{
  "model": "masked image model",
  "dataset": "rendered made-up planets",
  "train_examples": 97500,
  "image_size": 32,
  "crop_scale_min": 0.8,
  "horizontal_flip": true,
  "translate": 0.06,
  "method": "simmim",
  "mask_ratio": 0.5,
  "loss": "l1",
  "arch": "mlp_mixer",
  "norm": "rmsnorm",
  "norm_position": "post",
  "hidden_act": "swiglu",
  "mlp_ratio": 3,
  "parallel_block": false,
  "inner_norm": false,
  "moe": "top_k",
  "drop_path": 0.1,
  "num_experts": 16,
  "moe_every": 2,
  "expert_mlp_ratio": 1,
  "experts_per_token": 1,
  "shared_expert": false,
  "patch_size": [8, 8],
  "conv_stem": false,
  "layers": 8,
  "width": 192,
  "residual_init": "none",
  "optimizer": "muon",
  "muon_scale": "original",
  "learning_rate": 0.01,
  "momentum": 0.95,
  "nesterov": false,
  "orthogonalizer": "newton_schulz_5",
  "adamw_lr_other_params": 0.0012,
  "max_grad_norm": 0.5,
  "max_steps": 13600,
  "batch_size": 256,
  "epochs": 35.7,
  "lr_schedule": "linear",
  "final_lr_fraction": 0.01,
  "warmup_steps": 270,
  "weight_decay": 0.03,
  "adamw_weight_decay_other_params": 0.05
}
Rows from block 3 of a small masked image model, named by matrix and row number. Rows with one number within an expert belong to one neuron, the router's apart. Each number is 500 + 25 x the weight over its row's rms, rounded and kept within 0 to 999. All counts start at 0. Numbers have three digits each. After the name is the row's rms in percent of the matrix's.
After each expert's rows are labels from the 100 images, of 14848, where the router gives the expert most weight on average: "responds to" is what is common among them. Only what is clearly more common there than usual is listed. The data: rendered made-up planets. In brackets: how many of the 100, against the usual share in percent.
# router: router (model.blocks.3.mlp.router.weight, 16x192, trained with AdamW), inputs 0-38
# gate: expert gate (model.blocks.3.mlp.gate, 16x192x192), inputs 0-38
# up: expert up (model.blocks.3.mlp.up, 16x192x192), inputs 0-38
# down: expert down (model.blocks.3.mlp.down, 16x192x192, transposed), outputs 0-38

# expert 3
router.3 132:561530445510498483452509480528491517489516512465491473572478520491491502489453478499518517526480515495491516479480512
gate.0 101:476492522495462509474511516485510528528507531515495513529487511462474460448509471541528546462479492516517560511500493
up.0 100:509483487473521521533490526477491452523476481491502557511528481530496507457479449500486501483493536470482506527492484
down.0 097:535556536502533495482534523508515517530515481524510503447508520498520518497460524499568508524514517480464451502506543
gate.1 099:478508532490505532506476503529564473496468514471513491503483502444517496523533502553525520532492484493476469551472481
up.1 100:523511509507552480448514495485457511525527486547489498511531495508472494510469488487498502461471517508516489453500491
down.1 090:495508476487489532514492510505507490464510459497471471539448418474517506478509488512476530540563508474508485510476478
gate.2 100:513492507544506468514500460511505465491513483529495576491523491461474537519515496505477465465515499485519530455449546
up.2 100:492498514529536486491496455493483492484466455519477556461514504464452563529485470504526471473498532492523525447479521
down.2 106:499478488501438459519480498485492489469489481486515549464484518492516484492504477498475523483507509508478505493475481
gate.3 092:563502512524499533518485493507529507497480481531517483502539498499514516540531500499502506483494519518493532527488525
up.3 093:553492537496485528503488481473531507478533481496508514500518499560548506520531517527547485492487540467472534507499504
down.3 099:489464514467494507519483484492507488509466567460502450455522463506515504472529551471477496534524509520502509482532513
gate.4 090:520507517501499490500486486493514543485516472522515510489452518456504502490470507474459525504519477547484534536514469
up.4 091:446509509499523470536433510519514496485483493518483529493465500452502523494477513461556487460546509503491475521501546
down.4 089:478452488457523480583486501494441473470460534491504552511523541451502525528500508451554490452502500436513476499507508
gate.5 099:506519537463495543522503497496519527490504517453499500509487512505536510522494516495531510514505429478483495499497495
up.5 095:498503509491517515503473483495540545511508520444490497515519466454508475521473487533488496472501486512499529494504476
down.5 097:430480483468501528454501504490459496542530492525514498496487454495478492492472502509510480540510463449489499496513518
gate.6 045:506495508498461540525507525501492552502473510477499498457540475469497520470502478498470562507484490458557480489508519
up.6 078:465519478449502448500485497543496466497471515504496514533491512490530483545525463524485513500512486485484516520533505
down.6 076:488535472504491457487509529509527451462475498490507483517511499506551465499512500503460543423490514486480523524477481
gate.7 100:491489505565500519502519504495517553511498477528484485526512445507516522498481522555506499512475509481466484465496499
up.7 094:482533481440511493491483530496512517466495523474538498485522542498555500502451522451491508489480467510463497482541503
down.7 099:483547517557471480534512471484497486521498466486516483533483488494507497491519524479493467535517533543465481511500495
gate.8 098:505502489492541506571489556493503500523504496501489504540520491485493563447506508481491485476460522460478484491465535
up.8 103:521504496535486521510518488475444474526484509521490518487517500488496478483519531503448499548504460505463503526545493
down.8 100:525499485556499504437514493505490485496470506500491471507469469501502538479461530521497506525502503467490493487537456
gate.9 093:514515506510515487478475536505493486470464475502522487511484457504447500466522529532488483496445512557504450494498546
up.9 095:510537489494491474505485559534496469496474537484524475498506473479459512450510531534444459454483522559445486545499463
down.9 102:482519456490482533475474537492521481466524492493497492500487540460461540511518523511482496518457479526500438524500524
gate.10 100:483528507473505496502508441511502490486524481471509505515498486481478568506471479509521533454519500490487479484513515
up.10 094:522489484531520520528476548517518504496490534496473507478515451484513442505496534504475492557529513499494502502510471
down.10 098:442484509438531481493502494477470486502522516527517495525434557510493515457507469479513545538468515488504541544521483
responds to: crescent (63 vs 24.5); lava world (47 vs 14.7)

# expert 12
router.12 168:525496503514486480527527511527500521532491511525513488462509505502527547474502512478497490531530522509465482490513525
gate.0 116:485508514478500479486519512505501511513496513500489539521478483471535512468503469460469522478461463506480516457500545
up.0 122:505507475529516503519487489498521526508525504500530491457505501529467512521492531522503500516552514492513482536499479
down.0 115:477513499495490494494505530512458507499533512541506463571485504524493518531535493504511520548497538501485485488502508
gate.1 107:479521485500534465495507485493468539471482474487506523523529532516479468501512515526520488503496526477550508489553539
up.1 102:510464517508468505545504509498498466517530502531513459476475498495483514475473471489503504497500472496492524541474482
down.1 099:455504474477502492505479541488474466523537540482493477498471488464532479538550467450483470507489425485499489497538537
gate.2 101:527509475518503487493531495488513503518500476508502482515502497497535498505462525509520456450476496516488544524472468
up.2 098:497528459501492521528507552491514494502508482520501515525516504506470478525522493554517517469478509533499535483511518
down.2 104:550483523506509471458504494462499523512495495548519504472486479475482497511478456517486507507527496493470489518484515
gate.3 094:488468446447529499518514492510527511505482530543510514488501501499545510470474515491522501469453505468522519483474543
up.3 090:519503483543480500528485513482460467435514478462488519526513493484487479539501481512489456527497500526492482476514488
down.3 105:519459468504494500532497474473486437421506486515491491434532508520535507524494503531508530514469513483496501464504518
gate.4 087:494485497503501475480517543520518463551498489481506523495482480486508517505487531530457477531501494525560521457512477
up.4 092:513500486482519501475536545523514483529472474479507515480457456523523519502497516492471428531474510531520541461475501
down.4 086:485486466489494486550519457504495465506470497539513527433468516492488508497499534493552465442516501511497499498528507
gate.5 098:486498495494500488463499526496511480480433486450486490493458469528465512486553510511459481572480522513463500524533524
up.5 099:460527491478505489497501515534479484425512483486503518495497474505471522464482486481520478523530521505469518481499497
down.5 098:506479524490503495476579481527483484516506471456515480488519486472499491502501487476487474492501465503511483514526499
gate.6 103:500511497503540486529475511488492526497487525464491505488506521490533532466503518527493508487530509489506515510532502
up.6 106:499476488493462536526489466476499508492567487478515489496510504478451504524473477531500549494456512494505420485474509
down.6 100:488516488483468518522439506488492508549541475526492483536509503517480467507477509445477508467536489467497478475516483
gate.7 107:491508515521526518509478466447498524456501480510518505481512522533545509492532510545536505487469517458504522476439504
up.7 095:511507478450513524539483493478511524480509489510502479509512512545534531527478511496539480500512528441469472455449456
down.7 104:479515472527522533482484511539484469530495511496493553529528478504489529528462501481507542476524512541474533521521550
gate.8 104:484525561454480482512496518514544464533538484491537508500506484482513534485544541496513545524544500549473478477491516
up.8 106:530546519503505504539510490495502461530515520497509507499489458516493481489489535492505472445559496540524455509480489
down.8 098:499473510504528514478573501529503500507499506476489516449519489513510468495489484494509455516486504518457437464490468
gate.9 084:475483520490475501504518496479508521497510467477516514484528492497585486512500546438509527491451469448508542486508494
up.9 095:568529429510511493477497463475557510512492471550512477499517541548491484525510472512520497483513511495473467468513492
down.9 101:503499493499546489473503522491518460520499464557481521492536531534551505487498486540507469493491476505531490472504497
gate.10 112:519499494522502492545468494545499478505520540534519526529512490447530542490495509476480499474475519505520516491451487
up.10 100:529515506509504486539495492562510490534525510548515535463511505523507528464482496492534476493493494470507466479514477
down.10 098:509507490480535546518479490456478500553460540475472508514532516517505504510489522535524502491544473469502511541529512
responds to: rings (100 vs 33.7)

# expert 4
router.4 061:532448501508467518494516528471509499456474477501468521488509515500495547489490488472487483475494509467490471470494461
gate.0 095:506476468496504492480446504480504519506466506485496515514452474518453501458517466480486532507509500506468509471500492
up.0 099:506520444491523506493505528524493512510547534499464524543526510456463515456461455490530494517489530476480497484551479
down.0 098:464477504489478533485468506535497538503505483480499508496504507477453539520515469473535531556480515476510537458510535
gate.1 099:546446530451491515522515486505489547525486515471502485478534500510487498470534484527506492522488494500480531489451474
up.1 092:471463509480469518489525496512495479523507515521512518496491493535483501505503493517536527482473478462476498463519499
down.1 091:453519522574513497520511496473493476550438515549487459503506522564488479498498481531480523509494535491496492517529528
gate.2 088:453498500474538475505508501498529483488485487509493497558526504487482509501506525471513520472512480525483505519539498
up.2 092:485469477475550518468527534530453462463484493513437508468510485526522524519529527500458508477510473492456502496502518
down.2 091:500472496495523494524457502492484489480466503519503473479481489505509514503479495528520484496494487498504465526494475
gate.3 109:543482484525474494454564490477456511476503472480554505469463520485511458503488447470515527493491483463508535510472524
up.3 101:494522496530454473514435512508494499506469493518469500475503535494466479533523540491468522532468557509469518496512514
down.3 099:503499526518520514525544444542444495482478526492509484529481556508523527535470519482539473499476525496552492471496522
gate.4 109:479469516502522555531480498456487502503535503477509452450450495484490534499498513484511494485474473484473507458528507
up.4 100:521524447518503451496463480514540507507498524512507520493519463484472485483473492504489517480516533492507489522492508
down.4 105:517512536489476529454451500491547487515463503488523469506515494467542511534531451515513492507508469503511508491459477
gate.5 098:513491528524495506473534536500530520479488498483529497467562494473498444474438485500488475509504537495484500479478455
up.5 099:529524554459498478494501481513510562476549516528567475478531513509525514507462490514520512489489467541461474479507496
down.5 100:512502515447521514481482474473520545476493503487490540485498505501497499486514468529512501504463487512465518452485496
gate.6 082:480517455487484496489500498491528493474496459498512468530551548470498530494492518501523443501503514475499478490504503
up.6 091:516492475506511538501492501471527496528519523450479472471506523524504491536508493509458509491479468494479539511470496
down.6 091:494486517525496454492456508508468475513496526493516554499523487521488520501543510536559493440493522489530525510482532
gate.7 104:440501503448501517498499499467535488518521509477488487493529496484534491509541512521546504541548460479538503525469517
up.7 089:463498465549494518477461516499464442504516476528501468524478522491473486462479486505518520483468517517497471510514496
down.7 091:495511508453445547539483533529460493469485520476448462519479526525464474508515472502506497467514512455499498503496544
gate.8 105:496528483510498511487479483516564544513500545507518506531509491470529509508470510504473487527478467481502477462507497
up.8 098:477481486489470497446542498541485494486513469487482500504474522513482459504484490538521506509517508523469512518476513
down.8 100:535507520449498523492460486457499466522472524451499462500535520475484458518470516523502504465489457510508487526510513
gate.9 100:495480469494509501476508490536484466488490471553484544507517494527510538496473481516499504507504486489502569496494481
up.9 096:497512498474526511511526500457487536517486507485468514465471464498498496512520520503475496468427493518505537475570582
down.9 097:473468532528505540538518481487499509477485442513539481514513484508468508522520514467566496486512483494517534499495540
gate.10 105:518523535511505481505498495507530523418504485482451506531550509469523483491506529504484480500475544539515454495475517
up.10 099:487516511438451495534531472503448511491520528530529490527504476542492512530482498449522534522487551461528519496550538
down.10 097:497519524495481501513491473500523516489529494539480501524539528505514504547497449526530512494509496540530477479509516
responds to: crescent (78 vs 24.5); glowing rim (69 vs 40.1); cracked ice world (42 vs 14.1)

# expert 6
router.6 090:500514518474490486481479486498494512465482455476484526521496464498483569509505483524527467513483504465484490458475502
gate.0 103:488528504479477478495526505471493455530473490495542493548490508531521508491531440546470526476515446536527481447556489
up.0 100:488540500496481466461560492487478453529490520470512511489498488471483511449509480507497485479542497530496514479531452
down.0 105:504523488514500496522510483492487529470451481477498507472552486501509512504498500480531557568463469427511489520485479
gate.1 128:481475504485449501509511482478489522501528500501504456581503513483538488485526448498529499488529481469518510499473525
up.1 119:476476464489485519482527485481478512502526482490501463598551507518554479492510478471515465494521514489499495505488495
down.1 112:526536485512462502587492493525484449530535492516500482488501432508504461491502461562497473469496551519527475497485474
gate.2 106:484481465504507536532519489472514501528529510497483499530527530502474474507538493518488529499520529482530490511438481
up.2 101:496500490496526496466528469517514490461512480483536507474456525517535517493527480447503480493505489476467495468511492
down.2 104:520505501514486507515475479540518454526491500501480501508484453457497498509469504512484502514439481551518474459503471
gate.3 102:466482496492473485488476468503510541528524501566530493498502505467499486464551505492474471531492512529478518477488472
up.3 102:513516479521502499526497510458463486493442553518497486458500495515502497492458504541489529501496535525519541520528489
down.3 107:480451510518530529490480494535472497499440467504505519481491538495498480480489505473459511498463505475520511485525486
gate.4 097:454545503491518499541490535476530487518484459528502457539446514483470476476488445493565550496484498465493531502528502
up.4 096:497503481512502501536494503529518508514505521458486449473566491503500517474481521540480477533524494504500456503490507
down.4 093:505555484485527482499507495454474532487498496533491459476509492535462475553494487526485513475560514480473464509483498
gate.5 104:460518512474522511535498487539500502509542486479475473517530473501489493515488488462523488511478465515507514497496482
up.5 097:493491505507479492493521500527488528527486509500520468487520455484498519499570519471514503504507513598520487477513482
down.5 101:493480505471520532516483506518539497510515447518488448493547562535515526530471530482516508426518470488513489520494523
gate.6 105:516541491524513503477504472511561537514473492458532503491514487472523504558487514518502473520526471524512523531509533
up.6 106:458488492423480499486511503481478501505523494528486466475489508515472502459505506473500473466509526508520505473491468
down.6 101:516516523518536502499512479485507459522518539485500543521471523499443475467564454492507504512479468535489495503528513
gate.7 081:473477485550508486514463509526527499505515521481507469505503489524482516424517506496455500528499476497507502514489495
up.7 100:465500530472492487478514521512521511484492537524511451534505506498487491516498485500520523460482490486474526496492482
down.7 106:549504476500508488476518429513526538462504547535493504533523497483567504454474534499533506500492498499511491479437513
gate.8 091:440496502483525502486435452541483499483480484437496488515515532523491490494517509496515436506501458468490503456500505
up.8 105:519485461521455511476527493469494507475513509498476498527524500481509466520478492480503534496469527527532446490468529
down.8 101:467494471506541509459480497530481531532513541485539539482552508552488480535508524523514570535476523511494481532526520
gate.9 104:470497483504489456517456483537466501531495537503499458532515479484495493536481477491515519451512473482537541517476514
up.9 100:531489512454538447500476514501523497510533512467526486515505523518470546501523472517497444474527467506523510501520502
down.9 095:551520501464524529519511473490546459469528513533494512532482524497514539478517481506500468538534500497440522501466496
gate.10 106:463515491490518499480520464482500551515520506493530489490479541443504482483506513522513498513491469512455470494511464
up.10 105:471485525512498513534479556495465471533524492477494511475508465549524463486495509497471497492508545512473490521471524
down.10 113:481499499456517514485486499498522478506466458459499490472492494552514472497518531501479489520486466509493471506485488
responds to: rings (100 vs 33.7)

# expert 5
router.5 052:519454530514469482498486522484537517496464503496482546543482534519480519493498521485484543485512511471489527490501506
gate.0 095:491535452510495494539517523504487509482491530479512509503520504501529518497520454542518545462506486505501485475518510
up.0 089:496470514515518518513503484449517483521540489502539481525531468471504471498483555507502530485495560482468484522457472
down.0 089:511505517466511520474485463527489481530526519528510474486485473515488456497476539501503503527440507489509539495499516
gate.1 112:520515525500518508478452505506489517529528526485547494518505484485504465425474474509505488478500476473474543506567558
up.1 100:495498498491484485514519522488454491454542501506487502489474486511493503499508533455555507517489499565509466525490476
down.1 106:521523476507543495494543488538523477465535481490502460513428468474519510537499515462507507478472459514525500535496467
gate.2 098:500489512524471453490501507521507496516489467515531510514522502503477462474471526474508473493479524494468493457505528
up.2 092:531534468532480550513504507523540467510540498502510484479484524484502509523440509520498452500523477500475472532511464
down.2 098:518534551462488494513544493521472485496492511462515494506471529513538501511499480560505506495515469549471517494514519
gate.3 098:478506521524524493461489517489472525513529530468488484515536500482505462497477490564509490479485446503465532517484515
up.3 098:508504528531532481522540540514502469460505483533477511508469473506504475495525521489485511541501525464493506530501479
down.3 102:497509494529497463486498492448499486503503444517546499561489479491505490507505530475484511501471523470500473535512503
gate.4 090:550525513485487494477507490468488520483491474518534500501502484492510495538568441532465503521529506503479469510523478
up.4 090:490523496494510471500472469495497504453559530498498496473481490551502436515512485484521542534481514502551483540453485
down.4 085:496504513523434486448482489490516507468543451461494499445478503492486497523514518497503517473460463520508469474470505
gate.5 098:511547499480566478485552487531480501486540544485528541471517490487487495474496481472492516484524505466476483499513486
up.5 100:470481471500498501517475477477482454519564519474494517517490509476489500535477509504514472483495489503454486516476491
down.5 097:466508508503518535532489530479464485485511495495549432503486529493544484528511501503558458504546494493486513484464495
gate.6 092:518526504456482496521457469473536483544514507535484490517501484499515483476487504483524513482493507476494480580458479
up.6 099:572477537503464481467474496492504548492491521473530476508480536432437494524500488501533532526475479509498493494541501
down.6 098:503500508521515496478498487518496512506476489443531480531500516479461516517514408548518511451517509471476497497514546
gate.7 099:513481487510479541510483515506471519492478550523517491473514531492520507515539498504519528475518457497495459500527500
up.7 095:464478529522478494527503501484453496483515499527492471483485529504498489495515464540504493506523549551478494520495495
down.7 096:538509481516545506518471497480500508450526446496503465530481502503479484498487501485502511494522481518491480504523450
gate.8 084:502474516507473502463502508490487492515479526519538528504512520457514494522496555548452487500505454510489469453496538
up.8 095:507513487488500492503533531479511497474497520488480479502503529489532495495528486486535493547442449482499536508459510
down.8 091:439500477544511475514517512475462451536506530484492528498524525453493471496479535499525512500501470524490496515498520
gate.9 095:518482541479483521496493485482519507464539494502530489483515543512521486550522476483485483534521501486524471500486483
up.9 112:516521462483474520532505459483511473482536505466469514549491483547520537529502492469463459489511510439499456501499503
down.9 103:483519439481481487500459515458543505513500447486527502517493549463521504535524538527507486488519503496551488467465492
gate.10 094:523487468517484489511525470505507532496497501500488477467479499463483485518495541514509502471513466508505506503509453
up.10 100:549486476499451483537502468477491492496496520524478521494470494531490564483505524455478533502489518479516504455509474
down.10 097:504547489527518506524495488535489500503530508491505501499494508529511435511519529476458513519515532500531521492471467
responds to: half lit (55 vs 24.8); moons: three (53 vs 24.9)

# expert 14
router.14 057:532464523517471482487504532472521514487467506495468548527481545507502502487488528480479523492510528451482519501491509
gate.11 108:483473489498506488502480505507507510476526495543480504496521491507508504493506458512484493490476516518502491477467508
up.11 101:476549511487503532513484520473504447504513492500543496455516506504465458502482476473483530505490456506515536522465479
down.11 106:459531523528538484532530517535497464496497506525469485484526507491478459455517479498489470497531486459488464492478516
gate.12 107:569499471497529537478486513507491467501493512511482552497489502528527564512465486506461509516496504519530512532533481
up.12 092:486466482492449486533517505453541506515514511552506520468530539529500461521495507485448494527483473510519532522492488
down.12 099:503512507504495470482508526469463523529505537486467509434475496499479483505514523521461498519481496505548510491504531
gate.13 103:494466460508484508560475480549494490504556466504476484482534473478503508514497535490476516492520487459471502471495448
up.13 106:509524483494524513491472548497536471475465449501534478451504482488482537508485532476504508459488496515537468477513569
down.13 103:482506518524530494463488488445496550494489495476485507492535483504456485473521518475478495490487527483484497508505513
gate.14 093:505516541489521514536458508485491496515575469494500497420518493519501512492510504513521516511470530479506516492480504
up.14 100:550536499497454488504537498475487514485476499528492485548540504490522475509487475480526471508491483488480533507475481
down.14 102:506511497483504479502520525526558555523540500543476503481496530456496426504485532509467460508491533529528490550485467
gate.15 113:471460511464497523525533521492485498489503438523507521504478509451486464491458528475548506513469477442471483512503500
up.15 104:497514494464479492494499499481459557502492474511500510502504500482489504518450492458553518496462494531473539472478525
down.15 103:540518461503499534486447506526501469490504486499506518515468463535477456535519521489484525516498440544516515496487465
gate.16 090:486491447466527500481476493480480501510531499524509495473467524511513466505536457488477463473516514517465451519489503
up.16 095:506509518490460474530501480545514517496498499490487524514522482483505541508477477493469526505525471534486453522527531
down.16 098:519508478451509513534513471539482509517451505535515550544505461488505503530518512493509506494497475554501554507489526
gate.17 104:515519502514554522510477505506506463473513503497503470467481515528541497441466502502516560531504462517498477490499487
up.17 110:481468498516501480511474517510480505477493467485496515494490490543517547489503524489465570540461492520502469496553492
down.17 109:503462476473504453520479467488509533512458501490522494472538503520549527482521486505472512503491505498498497505478504
gate.18 101:503479547444462504490513469473518497514540467524558452470523478495506490490466538485496517497485506517508483472482481
up.18 089:476493488532548465487467522461515521509513510473503526537491570510518460523513509493491500513496468483525492481527516
down.18 093:489523503487482513499476480511515536551506519530487492496540499532525464500474478533516479488538511516528501469473467
gate.19 091:488452489505519491464499454519502517509508526486501507514492485484475466529523499542445488516552523483530488529491481
up.19 097:507471484492492479527500493462478498474523490458520481445492516482501507491528478442500522504507477510563506529512505
down.19 101:532478490534513466550488520524502508485475456517480471474484472478470466522526504497460507507491487467524527524473528
gate.20 092:533461492546496506542502493499494479514528529492520467487536469503481495528526519483503491527491483544502495464462467
up.20 090:533518506532504476493481512452511513500494516490504482492492478496513470520482517480484549551517507490518452552524457
down.20 089:509479498493522476505493475479444540547483494493532512497510511502549431496518562503553510530488517574465526518489531
gate.21 105:491499530526508521477499463522503492502531503496532476477474488461535483525497487533489550467511495492518499456462522
up.21 096:511520505468495468493523450429456527561489521507478474516492496467497497520452501488521525485520500501534492487530485
down.21 104:497521522494518485467494491487506530493475511491463521524507481501499473482495508495522474520453515495511487479504533
responds to: glowing rim (66 vs 40.1); ocean world (41 vs 14.4)

# expert 8
router.8 057:529463527522466481496503530477518522502473507491470551525482534512501506492489522482478539492507522462479518501492519
gate.0 100:483479465488501528529506471490520492504501505528464486517563454509524485463517484483513520532467498516508479520537517
up.0 104:486498532480510531466444481505528494484486504474483512487492498534440521502488479528491519535495540491466503484510479
down.0 109:493534489523499484475487468501469535510485463437511544531529527491518483488473485479505470527497492487491533486489475
gate.1 092:489450500530489523527505496525455503532472506509492476485563507462491489531513498535522488547521460553510509523453514
up.1 098:507498502455504500495525494486485485503482510528528522507481495520517474522479498482511478482519523522513523425484499
down.1 100:462523523469478499477535513458494474538506536528491509518501464493510533468413516506483465522494528514487526469487513
gate.2 101:489522502511496541510515490442491527484530493466547507468478501462512471490544559473517490503476498463503507517488463
up.2 094:490502486508475506513522479515490520472497449481510510428517476533479498509496530426513518494486463461453463502470513
down.2 099:479498496504522508500472445467475531463524488510517515461510513494508478475546502478482541496482508497501501488495516
gate.3 101:500504513483514513510511485502526536463506529423527523527519542542499477500519454543495509486451471521510440510533498
up.3 095:525461463484512497499486502518492535498501481521498496548484513508507485480523502471502515523504449509489508496529486
down.3 097:496538499538484473489477497510479506521521476455538502528501501507517484461513501509468530505534516512544485485486525
gate.4 093:494468500503467473504499513475553474444536485463524466505494483431467497492490510478485472496465483514504465464534486
up.4 110:501470512483509513530526530521503463492511521471521502491500478452503525487477530474479510474552481494480525487513455
down.4 105:496493485498474544501543514476506462478516494539492557494521437481479483499509522501511520480477460520496504466497498
gate.5 100:503476477510503523483466501483495477436540480484545516523498485466488494486483464541519505485471533451523495537505553
up.5 104:492510492496506509512474509461443524520496490516488498469507485491492503481497490489479502494489530502510515497501453
down.5 107:514495494476552508503485531451519546521521489531487477518483520501526476513480508508483507478512457462523511506477554
gate.6 100:494475488467541507492445461509482523480502459494473486518483469469491526507498511544524503500491474496482542524523495
up.6 098:484505520511461516492505510527524437530479488504513485504519533516476490522472475509486501493463516494510497459489531
down.6 102:503520480523478547472552496530488523499538513538500498499491499463494472537485503545495503470518482518509516491513501
gate.7 085:480550485437518500451521474478477510511465507466488543481487521507482521485507486484470479502495489497510480462524530
up.7 100:463487537491554487551481515496467540500507515475501498462526527490515511494510543501500477481484528461524514461480515
down.7 101:496482523495514496546475496513485544522493542487483509515496497464470521500512505490496473508462490472501478487494446
gate.8 105:488491493521544538505473493469489481490515501471485515474498488532504513497477449507506526488481518466488536488478535
up.8 101:493515484481512512452512513528498475504535429521530495459503523513483501493501516471540519485516509487479522504475543
down.8 096:470503478487478509550484483450530471522475539474489479536493495527493493477488440489494509500498472486521489554499522
gate.9 107:466469483472488492534499516516528474504494506480495526521541579508506548514509486541510458476495504496504494477459540
up.9 107:519525508511512506491490460476483536482467522536514491464479503483519541494509486481492516474484549459496511541519516
down.9 108:566493490521454529508465461474502500547461493470498548456454502500502521513445488495503516532477502460496504536557525
gate.10 101:546517477492502526503494506541530556505500479503519488475468515462486480495486479485495469507479506493469503467509515
up.10 102:501492483469488498506527494498556554512511491478554518451468492496487517521439499503534500442509486517540508539498525
down.10 103:521497473479496514499515517469540511496463480451445516507484534520506499472458488537521475538504459468519530509532510
responds to: ocean world (36 vs 14.4)

# expert 2
router.2 057:530473525513476492486502541493517517481477498497464570515488532515515524511489515489474481495490521441492504489487505
gate.0 102:462518489516513494522521492517501483496524511533468514475522487521518522514518509558462492477508486486514541512514504
up.0 092:498498491538483488498497514521472457523492453456488500516501482508485478534516531513492443463515483549471530501493469
down.0 092:526534480547504485489482467543479538520539474501500468478544444515535507486491470496505490460528476464495558480465500
gate.1 097:488473477469457484514556499468455459483535481515480466482522517496503533488463487536489500499486518496486511538470495
up.1 103:471517546502532508513490491513547499500517524497543518481495479540488477522542509479506500515480517462510468490499478
down.1 100:523478474503497521511501485525531516461530503483521462471511505527482497510493501490502526510455515471491546543487454
gate.2 091:511457485451504509508500503483504477543551480502529507522499487511515516495541512551536539493491493542568493519517531
up.2 098:515528529514488489467501464503527491524546491506481481508459524509535484506543539541509498477512493507512483482553546
down.2 095:504521493513504539548492492524476490527472460542519481535502533470501482489483529495533541465477490490484519517531516
gate.3 091:515447497451523521524484460526552498468468524526520508508525507455521485507492464461532518528516501539502524506523520
up.3 101:466516511503504487482462494462513491562485498544489501480481500498512508546491451523503519500529494502500464529487462
down.3 098:504529488474498551504494508481466462538468480497460491519472542495482474512494499481502502494496553498456519472499525
gate.4 095:509524510503505466541519430463561512513497488495508511486499497500511481496515511481491497549442468506508482506571522
up.4 096:518533511486514517536496515540543502520519539512466523489504487493506536526506472472503484548477468523494508513509501
down.4 100:488523548487502505460501514495454457513526486491469515506480469494535531537491463515470479510505492505494520496499541
gate.5 087:507463489483544498515516510535538483526493497466508475467471513537539499473517492522537520522476488511508501486504532
up.5 088:484454480481506523519502525480531576452504493508523534528497496500572526479488504534450465486511511497515473476486498
down.5 084:478460529509453467506535489503578512509478490533519516543515519493471495478533490559502437514472496478501482512481444
gate.6 082:539461474494557549524507473524528496471464485539519549544514514513504518463523470511500512466489481461473504506477548
up.6 100:497512439471478525441519503512522482514491529481508488484474509514501521494510475505441469476477480515478492469498487
down.6 098:508515478508502492522499442517475492529502492509467504491547518494515530458488515497558475449532460538459456518495438
gate.7 101:456495534527492505522545501546500499522490469507493574527496511506539512506461458480513504456506483535506480469491475
up.7 099:483472503510529500502502492472532467503563527481475480457492504494520539516510500515541511511495491563465469516483440
down.7 100:517551504484499482481545499478518511540565482497511505488463445501497503555547465524488515545501515527512485490495468
gate.8 096:529513511460491522491496475499516486482441489502521549489489475460502493468507534547477487469506455481490462505529491
up.8 093:527468544481468532469448542487469487484480530516469523463494477502509510463494520495535522470448487486480481504520451
down.8 094:499500512504516569478424474470480535473504507469508497508490484477512513570547483463518480495463486497518476490461487
gate.9 098:464528455480513486501487523526513466543529523427494513483525516504530440509497480489469512565507532500473461525495501
up.9 101:485510529503489541480450539458508480520529491497536507464502516516478481510454519501501501542501483482499491492481511
down.9 099:513470521534507463479490506523497518498485463454492542502532512500517512486476521456474498500500526509495483503464440
gate.10 100:494526511486524500487496521477530505481535505489472447475487495486515510498511525526545467513491529493539514528493543
up.10 102:501517481498491489482523531516529508538484495518499548520441503490510532476527512506535488516486504536475452460500512
down.10 105:512506506527501493444479496514475471494471562490511532536471474549510517508485536512541478505471525578511493517483497
responds to: rings (93 vs 33.7)